Rows from block 12 of the encoder of a small model that predicts nearness at each pixel, named by matrix and row number. Rows with one number within an expert belong to one neuron, the router's apart. Each number is 50 + 15 x the weight over its row's rms, rounded and kept within 0 to 99. All counts start at 0.
After each expert's rows are labels from the 100 images, of 14848, where the router gives the expert most weight on average: "top examples" is what is common among them. Only what is clearly more common there than usual is listed. The data: small renderings of single solids in any pose.
# router: router (encoder.blocks.12.mlp.router.weight, 8x384), inputs 231-307
# up: expert up (encoder.blocks.12.mlp.up, 8x192x384), inputs 231-307
# down: expert down (encoder.blocks.12.mlp.down, 8x384x192, transposed), outputs 231-307

# expert 7
router.7:66 52 78 60 46 39 57 60 47 13 35 07 95 53 43 40 58 63 72 55 58 68 52 72 52 62 46 49 75 59 44 79 57 75 70 31 55 59 57 41 13 48 47 36 42 35 41 27 36 75 73 58 25 59 86 54 52 47 61 50 57 36 49 46 37 36 40 54 39 70 75 66 53 60 62 74 32
up.0:67 53 46 57 17 76 52 47 53 43 46 58 61 54 44 41 68 71 47 30 68 45 33 49 67 37 45 42 53 43 69 37 54 46 55 35 49 39 38 62 16 23 57 62 45 65 42 54 47 50 50 55 46 46 49 30 60 53 60 30 72 43 38 53 25 52 74 46 60 73 62 21 44 40 54 81 15
down.0:60 59 43 48 55 46 24 54 56 47 45 70 57 40 25 43 50 51 19 60 35 46 51 32 45 54 19 58 67 40 51 52 46 38 64 41 30 55 46 33 12 50 48 22 55 26 55 59 49 34 76 32 30 19 42 67 40 44 32 49 37 47 64 64 45 52 56 39 44 68 43 43 27 56 18 48 76
up.1:24 68 58 45 51 51 58 44 48 72 36 74 62 54 53 54 56 67 56 43 56 65 53 46 51 50 61 57 39 53 48 60 26 61 79 26 67 41 22 60 42 83 55 23 40 59 72 75 24 43 43 51 22 29 46 56 47 52 25 43 65 58 64 49 67 51 51 36 34 47 47 56 40 46 42 35 50
down.1:42 68 43 33 57 29 22 39 40 42 45 54 44 57 60 60 51 47 45 42 48 50 32 59 62 34 36 45 50 68 48 48 46 29 57 19 39 49 76 51 44 62 63 42 42 55 59 32 51 28 61 55 44 66 58 48 06 45 44 21 50 63 44 46 35 50 66 44 48 15 57 65 76 34 48 51 71
up.2:61 51 31 44 34 56 63 38 63 33 46 55 70 72 75 43 45 57 65 56 34 47 44 42 53 41 23 34 47 56 50 38 48 51 78 24 56 36 80 56 62 45 49 69 33 63 26 44 77 37 58 36 38 60 60 31 47 52 41 53 70 56 27 48 64 49 31 60 38 55 55 54 44 61 57 36 66
down.2:60 58 47 36 55 66 38 68 29 53 66 67 57 37 68 50 68 55 47 47 24 36 50 71 38 29 63 60 42 34 59 49 50 76 59 70 41 26 41 67 39 39 39 75 11 59 44 36 46 39 40 31 56 42 48 36 66 29 38 46 64 71 75 86 23 27 51 46 56 53 39 52 40 65 29 49 67
up.3:40 67 44 52 38 40 65 58 38 46 68 52 59 50 69 42 66 75 64 36 62 26 29 41 48 58 41 27 66 51 56 60 62 49 56 49 45 46 51 38 36 32 49 49 43 50 51 76 41 41 62 37 80 54 48 38 49 44 55 11 39 32 54 39 23 32 28 47 77 78 68 52 67 49 52 38 41
down.3:72 46 49 55 52 55 34 63 51 59 53 67 64 23 62 50 67 34 51 64 31 38 41 52 54 49 63 89 39 29 42 40 46 57 82 57 46 44 44 47 21 52 14 49 38 50 47 66 39 53 60 40 52 35 69 21 36 69 57 70 45 50 81 85 43 24 67 50 47 56 48 60 45 58 26 44 84
up.4:56 53 49 65 59 56 73 60 41 31 71 65 34 31 72 50 47 39 41 23 76 56 60 37 51 26 71 56 47 83 48 56 36 31 46 50 64 40 66 37 37 67 43 15 61 66 51 33 38 45 35 57 08 62 55 55 56 42 72 46 68 30 60 46 27 65 41 39 59 57 56 68 53 57 25 71 52
down.4:32 60 44 35 33 39 40 41 63 56 39 49 35 58 58 43 39 19 46 25 39 61 47 65 69 28 28 49 65 41 49 50 55 27 65 46 57 51 73 35 25 36 68 47 51 78 47 34 65 60 78 67 49 34 39 61 52 33 49 31 48 35 93 63 69 37 22 52 40 44 53 81 55 53 49 58 44
top examples: cube frame

# expert 1
router.1:66 56 51 72 60 44 48 36 53 74 46 27 29 60 60 41 37 49 24 70 46 47 58 68 36 67 35 30 49 50 61 86 43 48 47 77 54 56 48 42 56 44 54 55 55 40 38 00 57 54 35 33 65 54 62 54 61 55 47 40 38 71 49 33 28 26 51 81 43 40 64 54 33 60 38 29 70
up.0:63 56 33 55 58 58 53 06 82 79 58 34 31 35 30 36 15 45 43 52 55 21 64 61 44 44 54 67 48 72 45 49 60 52 59 44 47 39 38 47 66 45 67 40 54 94 46 49 88 43 45 65 43 45 62 74 87 40 40 28 54 62 33 69 58 18 33 44 69 41 28 27 53 51 65 66 67
down.0:70 65 44 28 53 28 27 44 61 48 48 61 19 73 61 61 40 38 48 43 70 49 51 62 54 13 39 45 54 38 56 71 42 75 67 51 37 68 45 45 36 43 52 54 32 40 43 60 36 23 44 65 61 33 43 47 37 48 38 25 73 62 43 59 23 76 46 50 36 57 67 56 82 44 30 31 56
up.1:29 50 56 63 67 47 32 41 45 62 58 75 22 40 25 55 41 52 52 43 42 63 34 55 50 52 30 46 54 70 29 51 59 59 53 54 67 45 42 31 86 62 47 54 41 46 59 36 55 47 39 42 59 51 75 37 70 38 78 66 36 57 64 50 68 80 65 60 62 39 75 49 37 63 65 33 56
down.1:69 71 72 51 74 31 51 39 36 62 51 75 42 34 79 58 43 59 57 59 37 45 46 64 36 37 78 69 50 44 43 33 44 98 63 86 59 14 49 63 64 33 46 67 25 54 60 61 32 58 31 38 37 65 47 16 57 49 43 53 64 71 44 72 16 26 70 55 64 59 56 52 59 20 29 36 43
up.2:33 37 53 18 47 84 61 58 54 26 43 38 32 48 66 49 45 21 30 53 29 22 42 56 36 63 67 37 59 43 36 46 29 52 66 65 49 41 67 29 50 60 39 48 49 55 49 23 57 45 18 35 57 36 58 59 28 21 38 63 55 65 52 61 35 66 39 45 37 52 52 38 48 65 46 48 51
down.2:49 63 31 44 45 46 41 84 67 58 53 48 81 51 67 43 82 91 49 59 34 57 61 61 55 48 64 56 50 52 59 65 50 77 43 60 68 48 33 57 49 53 63 48 47 74 41 33 72 68 37 58 56 54 56 37 65 60 54 42 83 69 34 64 75 27 72 44 57 49 27 39 65 45 71 61 42
up.3:45 54 57 29 34 70 73 57 65 55 69 72 45 51 43 57 42 48 29 66 49 55 56 54 61 66 47 38 44 59 41 22 25 44 45 13 77 76 57 50 54 59 29 61 50 38 57 53 53 47 64 69 29 55 28 39 38 75 69 34 36 52 32 71 52 53 67 51 37 55 61 61 58 37 65 53 58
down.3:50 43 47 79 44 22 13 24 59 50 63 70 54 49 59 61 40 47 30 91 75 38 40 51 47 49 52 54 55 33 41 39 57 61 47 76 68 44 58 47 26 53 34 35 46 39 37 73 37 35 51 44 53 58 72 43 66 54 62 54 20 58 63 84 56 38 66 52 54 80 41 43 36 37 51 64 58
up.4:49 58 41 41 52 44 41 37 46 74 61 59 44 49 42 65 61 66 18 45 46 32 36 72 26 50 72 61 45 53 26 69 33 55 36 60 62 53 31 18 51 33 59 57 84 46 41 28 54 48 32 34 53 29 68 61 50 62 41 24 36 65 25 37 26 41 42 57 69 27 58 52 54 31 60 42 53
down.4:59 46 40 56 64 51 19 64 58 58 44 55 26 55 68 48 66 58 43 63 56 56 63 76 50 30 62 63 50 29 58 68 13 47 45 56 43 65 62 63 48 42 51 49 39 41 39 38 59 48 45 58 51 29 54 61 48 60 46 29 76 41 43 99 33 53 40 43 39 60 43 31 36 36 47 71 56
top examples: teal; blue

# expert 2
router.2:56 78 68 45 41 50 66 52 85 81 48 41 62 54 52 61 54 59 71 56 56 55 20 35 69 59 48 53 38 56 63 08 47 63 76 42 24 54 55 79 60 58 49 79 36 37 24 72 34 43 67 48 28 46 34 47 49 53 35 63 64 66 27 55 66 63 72 43 84 60 35 32 29 40 47 67 58
up.0:43 47 37 31 43 55 40 48 55 67 70 71 65 62 74 54 42 38 70 42 65 33 42 43 71 35 50 44 66 48 23 60 47 30 60 50 43 25 30 67 33 39 31 48 40 47 47 58 62 19 71 51 40 26 28 88 35 70 20 85 64 65 48 24 55 45 56 12 47 77 39 26 32 41 36 45 40
down.0:39 59 42 76 34 53 67 25 37 46 50 51 54 49 33 51 42 53 47 64 41 43 54 59 70 34 35 51 66 51 59 73 65 59 43 39 46 54 49 70 24 88 45 54 72 66 43 34 26 53 45 58 40 47 64 83 46 41 70 44 57 25 59 43 44 44 44 63 54 42 85 45 47 43 67 66 53
up.1:71 47 58 38 45 49 44 47 60 49 58 65 47 40 51 35 48 74 23 33 66 39 61 71 46 92 77 42 24 52 59 41 49 80 39 49 42 71 30 56 73 50 87 43 62 85 78 27 38 28 27 20 35 55 57 46 30 57 39 29 32 59 57 39 27 44 76 46 49 46 46 39 32 91 42 59 58
down.1:56 74 68 66 72 45 36 64 30 25 35 63 48 44 44 53 34 40 64 55 63 54 39 38 34 67 37 48 43 65 57 46 90 27 41 31 38 39 63 57 86 38 60 51 61 36 64 60 62 53 57 52 58 36 47 25 19 45 50 46 34 39 45 40 65 44 67 50 41 38 50 42 54 49 58 69 25
up.2:44 84 62 26 69 80 43 56 70 43 76 83 19 41 51 28 52 62 65 37 53 40 43 69 58 64 49 46 73 54 48 64 33 52 40 40 69 28 52 83 58 65 51 48 30 57 39 32 43 56 49 30 39 71 40 45 48 35 73 49 35 53 40 39 40 70 38 41 65 27 22 23 46 48 76 40 67
down.2:44 63 46 30 44 25 58 38 64 37 31 64 42 66 50 41 60 56 37 69 21 68 71 61 24 34 38 18 47 57 40 62 66 77 10 48 68 22 70 58 54 57 44 53 66 81 54 43 63 43 65 77 31 43 50 42 61 66 51 49 60 64 40 69 34 32 55 43 48 33 47 24 64 37 54 36 74
up.3:51 46 78 52 32 65 43 51 43 78 70 73 74 48 65 57 40 62 50 40 36 31 63 62 54 67 54 46 35 53 41 63 31 52 38 29 99 68 59 23 52 62 45 56 43 45 76 16 39 58 67 50 44 31 55 59 19 65 48 51 31 81 34 64 26 51 38 42 44 72 43 44 53 47 22 57 68
down.3:39 67 47 45 41 42 31 24 41 31 42 60 37 47 74 46 71 60 30 70 64 55 47 49 58 29 38 49 52 60 40 55 42 57 55 39 53 49 60 89 35 43 52 63 35 75 28 33 62 64 58 58 45 46 42 55 37 30 47 35 53 29 52 87 78 56 55 67 20 54 61 36 52 44 72 45 71
up.4:38 68 61 56 52 57 48 24 54 36 34 62 45 38 67 53 39 65 56 41 32 55 35 47 47 48 42 37 88 34 44 47 40 65 54 42 41 34 66 32 56 67 51 62 44 68 60 48 31 37 55 62 45 56 62 33 50 32 79 39 46 60 60 53 64 59 54 32 41 49 50 44 41 46 71 51 28
down.4:54 70 56 38 64 35 12 62 66 47 33 67 35 40 44 29 61 42 41 56 54 34 37 14 49 47 40 47 48 57 40 45 67 67 64 45 64 26 54 59 49 43 41 61 51 76 42 41 64 28 48 60 44 53 38 32 29 55 42 47 59 25 37 99 26 49 51 38 54 68 44 50 66 49 48 35 41
top examples: pink; purple

# expert 6
router.6:31 48 72 63 51 45 62 42 43 43 40 47 45 97 16 49 38 62 37 67 35 74 58 39 60 54 37 47 46 31 51 65 45 55 30 40 52 85 50 63 52 59 53 64 52 24 48 73 57 51 56 74 77 35 40 54 25 44 45 56 57 63 67 42 54 50 57 75 22 50 52 54 22 35 31 32 43
up.0:36 64 35 30 57 48 40 69 32 77 40 61 60 50 16 14 38 82 38 59 50 41 38 68 21 60 69 56 42 45 54 62 51 32 53 68 41 57 24 30 62 41 60 37 65 78 67 37 77 53 47 34 45 42 37 55 42 32 65 53 75 32 67 45 42 60 65 47 74 80 28 61 50 56 47 25 58
down.0:54 57 60 56 64 76 40 48 15 10 51 64 59 66 33 43 71 40 57 65 25 52 70 60 40 30 36 44 36 50 64 78 27 53 44 21 42 36 44 78 40 34 42 69 55 61 68 42 53 54 39 44 44 38 47 61 47 53 59 64 46 36 51 40 55 70 66 51 45 46 76 32 65 49 38 54 75
up.1:45 53 21 41 50 63 43 58 62 53 46 38 31 38 40 32 55 56 27 50 43 57 44 55 54 62 69 57 63 42 52 37 41 35 70 48 52 91 29 28 50 43 79 66 46 54 41 43 78 49 61 57 46 49 53 59 18 46 13 22 47 68 44 43 36 53 55 61 45 24 39 73 57 68 64 33 41
down.1:61 74 12 24 61 41 43 44 62 32 27 60 69 71 43 49 41 46 57 45 61 56 57 46 53 54 40 38 61 61 64 54 40 49 38 45 51 51 35 54 47 61 35 71 27 62 31 78 82 69 50 74 70 39 62 50 45 38 32 36 63 60 42 58 53 59 62 43 39 24 65 61 75 44 57 50 47
up.2:23 56 56 39 41 32 76 25 55 77 49 28 35 61 52 55 36 32 43 44 42 59 52 46 43 74 39 54 63 81 32 41 75 38 47 71 51 47 79 54 41 49 33 86 32 29 44 51 61 55 52 55 77 23 47 45 34 45 30 70 66 62 51 42 51 51 57 26 49 34 29 58 45 68 53 60 50
down.2:66 61 42 36 62 42 29 57 68 47 61 93 65 51 46 57 82 40 40 56 55 39 38 32 33 68 35 53 66 43 42 53 44 50 46 43 28 53 21 41 34 56 42 31 29 55 57 48 28 34 60 55 68 74 48 58 41 62 59 56 63 73 74 69 42 49 48 15 71 55 65 35 28 54 42 16 65
up.3:45 71 47 45 51 67 35 57 50 54 70 46 56 50 74 48 50 68 70 63 31 46 36 53 26 47 59 67 44 76 44 45 37 56 62 72 38 59 48 35 40 40 53 53 53 72 35 44 70 32 29 33 55 57 55 57 83 54 54 31 55 24 45 46 37 57 65 57 61 57 64 51 23 49 72 48 57
down.3:55 42 70 63 67 52 43 35 41 46 48 66 59 64 33 18 68 55 53 48 41 50 73 72 62 60 39 43 47 54 57 53 44 75 40 50 37 54 19 79 55 63 33 47 51 48 34 55 32 40 39 45 30 35 41 51 74 45 49 59 44 56 32 49 41 40 46 36 82 47 35 00 21 68 49 21 61
up.4:66 48 61 63 71 59 40 38 63 42 53 65 52 53 46 21 78 59 64 74 58 33 41 55 36 63 30 28 68 58 39 57 31 50 80 80 34 72 52 29 46 63 55 54 51 43 46 69 53 57 37 47 51 67 27 60 60 63 55 70 39 20 61 52 28 46 30 62 62 66 70 66 23 43 76 57 35
down.4:55 55 35 40 39 12 42 50 73 59 20 70 64 54 55 39 62 37 43 55 50 55 31 54 63 34 51 70 21 62 44 50 44 64 51 27 82 39 39 34 43 37 45 43 43 55 43 34 29 09 47 59 47 53 56 51 27 68 47 56 75 72 47 52 32 64 63 33 51 35 43 58 39 48 46 53 83
top examples: black

# expert 0
router.0:50 40 44 22 86 69 43 52 47 77 48 62 36 28 51 58 53 51 64 22 66 50 41 38 39 63 47 64 55 42 43 17 49 53 57 62 42 55 62 30 65 58 56 38 53 68 42 65 61 19 60 61 56 38 47 27 53 39 78 85 54 26 43 51 64 49 70 16 37 49 63 54 73 56 57 27 74
up.0:63 62 16 45 38 64 81 71 56 40 65 47 47 50 67 44 60 58 02 81 43 54 43 59 55 35 51 36 52 67 53 43 63 65 34 49 31 12 37 75 80 48 94 36 44 58 76 36 35 45 72 49 60 44 63 61 60 63 38 40 42 08 41 47 53 54 48 60 64 66 54 44 59 56 28 36 42
down.0:38 56 76 31 63 55 51 85 37 53 44 49 51 71 58 56 68 51 49 68 62 60 47 54 57 35 10 48 46 55 50 35 42 58 48 39 60 38 41 72 41 48 56 35 53 50 51 42 51 48 47 39 53 41 39 48 64 57 79 05 65 45 44 47 52 44 29 42 65 45 45 48 49 57 75 29 76
up.1:60 62 53 36 57 43 35 51 51 41 33 45 85 60 24 59 48 56 67 52 28 59 72 58 44 74 44 38 30 17 47 38 43 61 63 31 59 48 55 06 47 64 44 13 36 28 78 56 67 43 40 36 44 56 44 68 56 26 43 45 63 45 25 73 63 43 50 54 50 42 40 40 17 47 27 47 40
down.1:41 79 23 55 58 17 28 49 63 52 40 79 50 68 47 61 52 60 52 44 39 68 54 39 51 28 22 58 47 34 31 58 54 40 43 21 71 36 52 33 38 68 67 23 71 55 76 53 40 63 37 60 35 34 64 40 41 67 47 49 47 44 46 86 49 64 55 35 40 44 59 46 85 53 50 61 76
up.2:27 49 25 67 04 46 75 48 53 71 40 43 70 27 64 70 48 28 14 28 27 58 38 45 44 45 37 50 32 69 73 65 39 44 45 52 29 59 33 46 48 30 47 38 66 50 63 30 46 49 53 67 81 63 55 44 71 52 60 33 53 48 45 66 46 45 59 44 58 63 32 55 76 40 51 38 61
down.2:34 80 46 41 55 62 30 60 29 43 74 64 46 48 56 42 72 44 52 45 63 23 43 57 63 44 09 48 74 62 76 54 52 20 58 29 53 47 42 74 53 53 37 46 43 47 38 41 29 38 40 48 68 66 42 68 36 34 41 25 59 27 53 70 41 63 45 51 65 61 66 58 58 58 51 68 29
up.3:39 36 30 52 54 33 70 63 29 43 39 32 41 44 60 41 46 32 11 72 23 64 43 38 67 37 44 48 26 30 65 41 64 71 36 55 86 47 56 37 35 26 56 52 49 56 76 57 97 45 70 32 59 51 62 64 39 59 49 40 61 62 50 58 69 87 41 49 63 43 54 61 65 68 45 74 54
down.3:56 73 67 45 58 46 35 50 50 65 46 33 47 68 66 42 70 50 46 40 52 62 55 29 48 45 26 46 48 30 57 51 30 31 54 50 52 68 81 38 70 33 69 49 37 63 54 60 50 69 49 56 73 48 55 70 60 53 28 50 33 87 38 68 60 74 59 36 42 40 49 30 60 58 39 56 73
up.4:31 69 67 58 44 47 62 64 45 39 53 73 36 70 34 50 45 56 37 42 71 40 38 54 40 45 81 32 25 62 46 38 52 61 51 32 23 59 48 60 49 62 73 64 60 86 43 72 49 46 58 34 45 61 47 57 68 42 46 61 56 65 28 41 34 71 69 59 63 57 31 46 25 53 18 73 29
down.4:49 63 27 70 51 37 73 19 43 31 56 49 66 66 36 82 29 62 47 59 65 74 51 75 27 26 47 54 56 55 12 49 51 69 52 50 29 54 34 44 40 81 44 40 31 19 42 63 62 36 53 61 36 38 49 31 64 77 42 38 60 68 50 50 42 46 46 52 32 42 68 35 07 37 64 51 64
top examples: black

# expert 4
router.4:44 41 49 40 14 63 33 35 39 30 65 72 45 28 54 42 37 20 17 56 43 53 51 38 34 31 57 72 61 53 46 35 63 37 06 42 50 18 41 37 57 32 46 44 53 76 72 70 34 74 52 67 49 54 53 69 51 50 48 16 44 51 41 68 44 47 35 44 41 34 33 35 68 46 36 38 35
up.0:47 68 66 54 64 77 62 70 47 60 72 76 71 41 36 41 49 58 47 66 52 51 50 69 54 74 68 38 50 56 49 37 55 44 63 35 50 69 49 51 50 65 53 54 61 55 46 35 45 41 52 54 46 77 46 41 75 34 61 55 85 77 66 42 36 72 46 34 62 75 56 71 36 45 42 52 69
down.0:73 42 36 29 37 59 29 50 60 50 55 47 51 52 66 64 51 74 60 54 63 64 34 37 46 29 42 58 33 51 45 64 47 26 77 47 45 55 47 65 42 42 36 54 36 27 70 63 60 40 34 37 49 60 46 38 33 59 41 63 59 45 46 80 31 63 52 73 37 54 60 61 82 33 24 63 89
up.1:54 49 33 49 63 43 50 67 54 48 50 57 29 46 56 66 51 27 23 50 27 65 49 57 19 50 68 50 55 53 35 33 40 38 38 46 44 39 70 52 53 67 16 59 42 46 48 33 52 33 66 53 48 71 30 61 47 33 55 49 45 69 53 66 48 67 86 41 77 51 63 50 51 59 63 37 32
down.1:75 44 55 50 57 54 17 48 76 72 47 59 33 69 59 48 58 55 53 55 50 37 60 36 57 58 52 54 53 43 54 35 74 30 60 61 78 35 48 33 37 40 21 47 60 49 49 65 42 57 44 54 46 76 44 62 38 79 41 59 43 32 52 99 39 59 56 51 52 64 61 74 79 43 32 50 48
up.2:47 94 51 57 43 51 63 37 59 56 48 43 56 44 50 39 36 42 56 66 57 47 39 57 53 45 38 70 35 64 58 31 34 52 47 41 40 62 68 32 51 50 42 53 73 66 48 71 52 61 39 56 37 38 15 36 89 39 56 45 73 65 55 46 54 59 42 16 65 73 24 54 59 54 48 48 53
down.2:63 63 17 53 25 54 42 45 49 51 31 56 51 56 55 72 85 74 56 64 59 70 41 54 57 14 27 54 29 32 59 78 41 37 61 24 58 35 44 59 36 40 32 51 39 40 58 56 46 44 29 46 50 47 59 31 12 61 42 56 83 40 39 72 46 70 58 41 47 42 50 51 71 39 47 60 68
up.3:42 38 46 49 74 55 60 76 24 47 78 62 65 46 49 13 69 69 45 46 40 75 42 54 33 81 63 46 27 53 73 20 27 21 51 30 36 71 33 75 28 58 40 30 42 54 49 57 42 54 33 33 39 38 32 26 57 56 56 50 80 42 34 63 47 63 49 50 36 56 31 36 41 61 44 54 35
down.3:90 64 47 60 41 56 44 34 62 44 46 61 58 32 66 35 27 57 55 47 82 38 38 48 34 35 34 63 30 42 38 62 67 36 49 54 55 63 72 23 50 47 46 17 34 39 35 59 73 49 45 66 51 58 70 42 45 42 19 67 23 70 32 78 59 55 55 46 27 42 55 61 56 48 60 62 73
up.4:72 54 45 21 44 42 59 63 41 47 51 51 64 59 53 45 51 28 55 46 66 45 69 57 40 69 79 60 52 39 48 52 62 31 65 40 39 50 34 42 70 62 59 51 71 67 60 47 41 53 63 39 62 44 71 59 22 64 53 42 50 77 59 43 70 29 42 46 34 31 25 74 46 49 23 55 61
down.4:54 68 41 19 49 34 45 62 57 34 66 48 26 54 63 83 55 32 55 45 63 19 29 54 75 29 42 52 54 54 72 57 72 42 60 40 45 57 11 58 33 53 53 48 36 45 48 55 52 38 32 47 45 57 47 61 59 73 42 20 60 48 67 47 41 54 59 36 69 43 52 57 60 44 32 69 53
top examples: black

# expert 3
router.3:47 42 49 60 51 72 65 58 25 43 46 56 36 43 65 59 41 37 66 29 47 25 62 64 56 38 53 26 58 58 42 62 53 41 48 37 53 45 56 73 54 36 51 52 40 40 82 37 42 41 51 31 67 50 55 36 39 58 67 15 44 36 99 53 33 41 40 49 53 46 47 43 51 70 60 48 41
up.0:39 68 67 54 75 63 44 53 84 76 35 50 64 24 74 76 45 49 63 56 55 45 63 61 49 52 65 47 67 84 50 36 57 46 38 58 57 27 63 46 73 54 41 40 30 47 58 47 67 34 52 38 40 61 43 60 70 31 33 85 74 18 37 27 61 49 31 56 47 64 48 43 48 63 50 41 65
down.0:11 63 51 51 52 36 40 51 54 60 64 68 39 45 61 34 84 42 32 55 30 38 45 44 87 30 37 50 73 38 62 54 44 66 57 28 53 33 25 54 37 51 68 42 50 46 49 50 16 66 32 40 33 19 22 55 59 62 58 54 60 42 62 38 44 40 61 33 65 69 61 39 64 48 30 35 52
up.1:37 40 58 30 54 51 39 41 41 69 63 32 72 51 33 54 50 38 87 25 69 40 47 71 20 50 57 46 38 58 37 43 33 35 26 43 66 50 49 33 35 80 49 60 70 77 42 59 48 03 32 59 32 43 39 81 39 14 41 34 34 55 46 35 63 43 27 35 55 39 41 34 28 56 43 34 38
down.1:48 89 44 53 42 43 38 22 42 46 61 75 53 68 57 67 50 52 51 68 48 62 47 92 53 32 41 35 52 11 52 82 69 60 62 48 36 69 57 43 45 50 54 48 52 95 76 41 34 60 35 66 51 38 71 42 18 60 47 43 56 34 61 40 45 68 48 37 43 30 85 19 56 38 53 68 51
up.2:66 67 40 16 79 67 65 41 54 45 78 38 60 46 41 56 56 53 42 78 70 58 63 61 42 60 44 63 58 53 25 51 53 39 48 75 43 33 25 52 42 57 69 36 47 54 54 44 48 27 73 34 60 38 55 44 44 39 61 73 37 54 47 16 43 36 20 45 71 34 55 74 59 64 68 45 74
down.2:39 27 37 45 46 64 58 36 27 50 68 81 55 44 63 57 58 38 64 48 35 39 33 75 63 36 23 65 73 54 47 62 45 35 59 43 77 33 43 87 21 50 48 59 61 67 41 22 24 54 41 60 56 68 49 44 34 39 73 60 64 08 75 29 44 30 63 72 51 63 52 79 45 61 41 49 45
up.3:56 93 44 37 59 64 25 50 51 61 48 41 38 51 56 64 51 57 61 16 55 69 31 68 59 53 52 74 64 76 36 42 33 46 54 42 55 43 46 22 62 31 66 29 74 63 53 20 52 26 68 64 54 59 59 37 54 65 51 61 53 63 54 47 35 56 55 33 63 50 48 40 28 46 69 46 71
down.3:48 44 47 51 47 44 27 35 52 29 67 63 38 38 57 36 53 66 83 85 63 49 75 60 39 40 31 58 62 21 66 58 48 30 23 44 39 48 46 44 24 52 48 24 52 20 36 48 17 55 59 23 61 51 47 59 42 57 43 42 52 40 81 50 32 48 49 58 50 61 56 39 44 51 53 50 54
up.4:35 57 50 60 49 58 67 26 61 55 51 54 69 46 21 36 50 61 51 60 54 54 58 56 47 64 60 78 70 72 29 17 38 45 63 48 49 59 35 59 36 49 33 36 37 91 36 36 38 34 44 56 49 36 49 38 42 55 76 31 52 69 67 51 49 15 40 34 41 32 64 57 49 43 58 41 64
down.4:59 84 38 43 44 81 39 20 43 34 73 66 31 51 66 56 49 62 83 44 46 40 31 50 55 11 41 67 38 34 54 52 52 40 50 52 38 55 44 56 32 42 49 44 44 49 87 55 49 59 37 47 42 62 42 29 53 80 19 53 63 42 77 73 32 55 76 37 23 51 62 74 73 30 28 42 63
top examples: green